From a checkpoint of a small rotation predictor.
Model: 2.45M parameters, 40-pixel images, arch resnet_bottleneck, norm batchnorm, activation relu, widths [128, 256, 512].
Data: 97500 training examples, 33.9 epochs.
Rows from block 12, named by matrix and row number. Rows with one number belong to one channel. Each number is 200 + 40 x the weight over the matrix's rms, rounded and kept within 0 to 999. All counts start at 0.
# convs1: 3x3 conv, stride 2 (model.blocks.12.convs.1.weight, 128x128x3x3), inputs 40-49, a 3x3 kernel for each
# convs2: expand pointwise conv (model.blocks.12.convs.2.weight, 512x128x1x1, transposed), outputs 344-429
convs1.16,174,198,222,202,242,244,220,173,151,135,134,164,161,227,230,229,178,138,204,216,201,168,176,162,247,186,192,213,230,202,206,218,214,199,240,194,191,175,168,149,179,235,221,217,201,184,222,213,196,197,189,226,199,225,190,191,228,161,204,166,193,216,147,198,221,251,133,218,122,157,256,137,187,176,106,206,214,195,199,202,198,204,214,264,194,189,278,173,201,209
convs2.16,216,170,142,197,201,170,189,234,192,222,204,266,165,188,115,179,219,205,240,216,219,176,158,167,238,288,181,211,189,248,195,213,191,250,205,311,182,120,170,214,152,123,209,284,178,209,239,256,168,205,204,182,147,174,247,202,196,209,189,221,128,260,182,153,198,212,185,172,199,169,221,219,210,166,129,201,203,192,203,184,213,254,194,165,190,251
convs1.17,204,188,150,242,271,210,288,144,181,186,198,186,238,199,233,196,226,242,149,184,185,201,229,254,207,183,218,145,220,172,234,255,125,207,124,242,181,182,132,235,153,90,198,180,185,225,234,213,257,170,173,274,217,181,198,143,184,157,218,235,197,113,223,161,177,167,249,208,193,233,170,208,223,238,221,245,178,124,246,191,119,214,207,261,202,210,208,225,246,216
convs2.17,202,241,166,168,186,174,228,223,153,186,182,172,179,148,264,208,145,220,235,108,172,186,197,186,226,189,265,177,162,254,155,223,173,264,152,163,201,157,238,168,153,169,205,264,203,123,239,209,128,166,189,203,146,171,191,221,210,212,204,207,215,274,159,219,134,223,217,180,207,179,336,215,152,236,201,173,317,169,164,158,192,202,202,162,185,188
convs1.18,145,207,154,218,174,189,211,169,207,304,259,293,208,195,209,180,163,170,242,152,201,249,265,175,227,261,214,185,187,270,231,170,212,260,195,175,177,242,236,224,151,199,289,223,250,166,205,137,217,168,244,257,161,221,135,185,201,156,220,203,148,263,177,245,187,200,157,157,185,192,197,191,106,189,211,204,185,209,213,138,189,133,232,214,195,190,204,201,257,178
convs2.18,213,248,212,234,183,204,228,226,205,280,225,220,224,186,193,211,143,242,232,292,177,250,178,191,236,244,171,137,149,180,178,191,239,192,191,193,113,188,202,190,155,242,239,258,294,237,184,170,201,218,140,244,209,230,195,192,186,224,118,153,86,244,259,275,103,113,166,244,221,219,240,151,124,244,210,193,210,197,244,237,249,233,166,239,248,173
convs1.19,172,170,206,224,260,221,107,161,268,184,205,136,229,256,228,155,166,203,223,200,179,257,156,173,333,224,255,207,292,255,146,225,195,208,236,207,252,267,207,212,197,166,225,151,173,199,214,190,185,131,181,207,177,201,174,267,200,69,224,241,214,228,215,276,228,181,254,169,174,337,266,256,244,202,284,155,211,166,184,210,227,240,209,142,173,213,171,219,156,138
convs2.19,187,220,214,147,134,119,196,227,205,228,197,205,241,160,161,179,147,192,154,235,203,241,180,254,259,249,284,216,218,221,164,245,213,266,212,180,277,259,288,328,180,185,185,237,220,232,187,154,197,190,227,151,191,230,238,179,155,200,216,201,198,278,253,177,142,184,208,134,163,122,200,280,273,198,199,169,197,171,256,202,211,231,186,216,176,232
convs1.20,281,221,231,239,238,171,218,141,155,183,148,216,182,209,183,240,256,189,207,254,267,208,184,165,222,148,173,228,237,208,165,213,197,162,153,158,199,189,212,212,206,169,225,171,215,204,212,246,212,230,206,228,202,251,213,259,213,177,196,253,234,200,227,181,266,195,173,184,212,156,233,156,200,183,226,166,186,204,169,162,135,257,167,187,159,230,233,148,259,302
convs2.20,225,178,231,290,182,221,201,197,163,236,149,109,176,214,122,222,218,157,223,207,220,312,202,189,206,176,190,201,216,238,168,235,130,247,171,210,219,222,201,180,183,231,257,182,239,143,165,192,136,191,189,204,223,199,205,152,218,200,236,207,210,171,227,158,250,215,222,170,163,200,200,211,262,251,183,181,199,188,174,194,308,125,195,226,159,158
convs1.21,184,122,175,120,179,194,192,199,193,200,198,167,242,199,185,308,186,160,165,202,253,141,217,264,152,156,316,238,213,188,271,158,219,194,209,241,239,268,145,301,195,184,231,184,220,192,250,226,231,177,184,191,201,267,182,163,189,205,209,123,126,156,205,194,189,253,239,247,250,165,152,250,197,193,229,178,248,199,161,233,144,146,219,181,129,178,229,196,253,307
convs2.21,231,201,143,192,121,185,142,217,201,192,204,272,182,204,221,203,198,167,204,208,317,178,219,251,236,200,195,163,229,199,197,224,210,279,249,199,242,184,209,220,178,233,247,203,215,245,171,208,202,164,184,220,231,207,202,199,107,218,217,188,174,150,255,232,132,178,198,199,225,203,212,220,184,247,292,309,188,149,248,209,109,235,161,217,190,165
convs1.22,219,117,230,290,239,204,304,226,240,203,215,169,247,188,215,264,167,238,242,205,290,206,113,204,234,183,178,123,169,184,222,217,257,106,178,188,158,177,208,192,229,172,173,201,177,151,180,238,190,248,229,218,188,282,208,189,260,238,186,198,145,246,227,185,232,259,168,222,234,168,119,178,179,188,143,247,258,225,215,191,253,218,174,222,204,251,194,285,199,308
convs2.22,167,206,214,81,116,172,213,254,189,177,183,157,166,263,133,258,158,200,219,166,147,195,322,191,207,276,185,252,246,230,244,185,222,183,197,225,151,211,170,189,213,194,163,144,185,175,233,201,153,196,184,249,159,129,188,181,186,180,212,245,206,140,238,116,227,233,172,131,253,226,143,184,241,279,155,190,222,239,268,202,152,184,276,214,220,202
convs1.23,161,137,233,176,225,172,204,207,213,195,177,134,199,271,259,210,204,218,172,185,139,209,215,231,197,173,200,249,237,372,154,138,172,112,137,262,190,191,268,103,209,243,172,126,237,254,175,185,199,199,221,186,162,216,224,229,134,196,166,198,198,139,158,186,207,107,153,215,158,168,150,171,204,180,194,228,196,240,155,168,235,251,229,196,192,185,193,247,200,166
convs2.23,173,184,208,237,221,183,208,179,209,204,168,200,204,202,210,231,212,194,189,220,220,160,194,182,275,168,153,209,148,169,168,234,215,218,210,203,224,257,188,203,238,210,205,261,200,222,181,194,215,246,208,145,212,246,212,206,236,189,232,206,239,215,165,179,196,304,229,209,178,193,155,165,215,174,182,208,212,265,213,227,186,133,173,189,197,174